Rows from block 11 of a small segmentation model, named by matrix and row number. Rows with one number belong to one channel. Each number is 128 + 32 x the weight over its row's rms, rounded and kept within 0 to 255. All counts start at 0.
After each channel's rows are labels from the 100 images, of 14976, where the channel reaches its highest value: "strongest on" is what is common among them. Only what is clearly more common there than usual is listed. The data: drawings of small networks of dots and links.
# convs1: 3x3 conv (model.decb.1.0.convs.1.weight, 48x48x3x3, each kernel summed), inputs 0-47
# convs2: expand pointwise conv (model.decb.1.0.convs.2.weight, 96x48x1x1, transposed), outputs 0-95

convs1.7 [124  66 156  79  83 134 164 142 146 122 152  85 191 137 168 108 138 126  78  69  89 105  96 148 119 114 103  85 146 109  86 150 153 156 150  89 109 122 103 143 127 124 130  58 148 165 150 179]
convs2.7 [131 145 150 127 147 113 165 122 165  99 125 168 108 120  97 141 119 171 126 123 184 115 180 118 125 116 109  92 142 114 102 119  89  81  83 122 140 137 128 151 126  35 114 184  85 100 147 174 110 144  84 143 157 137 110 130  87 136  85 145 116 160 136 163 162  65 165  85 158 127 178 121  86 119  90 106 192 159 152 109 158 125 149 147 212  90 134 137 128 151  99 214 152 103 131 186]
strongest on: complete

convs1.34 [151 139 127 114  99 113 188 131  87 143 145 122 158 133 158 116  94  85 113  99  93 123 115 132 189 117 120  83  69 144 143  82 198  68  93 104 117 120 103 211  99 106 146 137  97 100 123 145]
convs2.34 [210  87  90 148 115 125 141 226 129 162 132 120 117  90  88 110  96 144 147 198 125 153 124 142 122 127 173  91 121 161 189  99  85  67 151 115  90  72 123 105 118 139 152  94 106 157 136 122 104 106 154 170  77 103  99 147 117 151 154  96 138 103 151 148 145  77 114 167  96 145 154 133 145  87 139 147  88 100 127 119 122 126 118 136 157  95 105 126 136 167 117 125 128  34 114  56]
strongest on: grey dots

convs1.12 [116 153 124 148 115  88  66  88  92 125 161 121  80  57 131 113 164 150 145  77 130 157  75 140  96 133 167 108 129 122 132 142 148 153  92 122 111 113 126 182 140  70 113  60  86 114 147  78]
convs2.12 [138  22 135  97 112 134 159 127 182 186 104 126  91 248 124 127 110 113 148 115 137 163 134 107 126 166 139 154 113 116 161 141 124  72 167 100 120 129 106 101 103 158 164 173 129 165 128 160 161 112 108  80 103 156 142 103 118 107 179 139  84 147 111 145 143 171 153 108  96 116 158 156 184 183 115 154 121 155  93 101 120  84 177  92  95 168 125 128 111 136 145 153  88 127 118 174]
strongest on: grey dots

convs1.28 [130  87 140 165 121 156 227 107 118 178 162 157 138  91 134 109 183 144 140 145 128 173 107 116 155 152 115  62  82 132  99 129 169 194 122 107 108 135 133 133 140 123 109 191 155 101 127 108]
convs2.28 [102  60 120 129 205  92 139 149 149 122 121 106 121 103 127 126 156 102 127 154 108 122 111 106  96 103 169 133  55  90 170 137 123 129 131 147  99 101 192 140 170  79 120 135 157  90  73  89 214 151  85 105 112  79 117 110 151 124 137  87 102  59 130 133 128 117 142 101 164  82 200 118 177 106 113 113  74 110  83 112  96 126 144 124 128 120 111  94 123 147  70 121  97 159 153  83]
strongest on: grey dots

convs1.36 [165 120 124 156 157  97 165 139 165 142 174 177 131 128  85 154 113 103 152 137 136 117 191 152 102 128 155 105  82  95 149 161 118  79 103 110 138 148  70 122  72 115 176 114  89 135 112  44]
convs2.36 [ 90 142 112 119 133 159 173 143 116 183 118  65 139 150  45 138 141  83 189 133 198 139 114  65  98 150 123 125 145  65 115 124  97 133 109 146 107  82 181 149 120 150 125 145 124  74 161 132 117 103 114 122 121 117 101  82 128  53 138 149 120 148  99  82  74 147  95 114 185  96 170 121 127 142 110 127  88 152 123 126 167 143 140 133  80 108 167 169 165 116 118  75 111 156 193 152]
strongest on: complete; white dots

convs1.10 [206 155  89  85 113 165  98 110 127 113 119 116 114 158 137 146 141 105 115 121  80 135 133 165  82 118 134 104 110  98 148 133 141  49 123  88 181 175 143 140  79 140 132  73 115  89 121  62]
convs2.10 [169 148 116 142 158 123 204 122 120 110 143  68  84 182 102 155 121 135 206 107  81 103 143 156 104 118 115 110 114  83 138 113 175 109 156 132 139 138 100 160 156 129 100  42 104 129 111 170  97 142 103 164  92 161 178 105 153 137  44 137 114 149 129 131 130  83 167 160 130 121 112  73 140 107  90 186 173 103 137 128 120 137 171 117 190 107 151 131  94 116 127 121 155 128 169 191]
strongest on: complete; orange dots

convs1.4 [108 131 121  67 154 107 126 156  77  86 109 100 174 179 161  96 108 168 135  81 173 132  93  90  95 120  91 169 148 152 100 125 176 163 134 135 133 109 161  92 200 113 144  90 112 109 171 131]
convs2.4 [105 113  82 126 114 102 208 137 117 133  88 129  80 196  74 154 103 135 124 157 184 116 119  79 146 144 132 157 147  92 106 104 124 145 118 149  86 115 121 128 114 150 116 134  95  92 143 103  62  85 120 174  53 164 169  97 121 121  74 115 167 119  94 107  90  96  76  84 151 132 167  79 133  91 137 130 120 100 104 121 116  88 134 149 150 152 126 194 131  85 139 204 158 164 153 147]
strongest on: complete

convs1.32 [189 171 115 114 156 101 167 102 177 126 124 108 148 145 126 132 144  86 108  92 106 129 150 119  97 147 146  88 112 167 191 133 139  45 105 153 166 110 147 135 104 142 140  39  86 127 108  97]
convs2.32 [100 121 139 142 114 109 133 126 131 119 112 124 153 102 121  95 145 128 110 108 152  80 142 107 152  73  49 130 198  67 129  97 206  79 147 127 112 121 157 150 161 125 128  65 133 153 122 123 160 106 103 127 126 133 151 101 101 110 153 143 155 106 117 137 133 131  63 182 127 115 146  70 125 123 169 235 142 142 172 165 155 138  90 172 152 107 138 144 107  53  82  85 108  83 115 107]
strongest on: pink dots; complete; white dots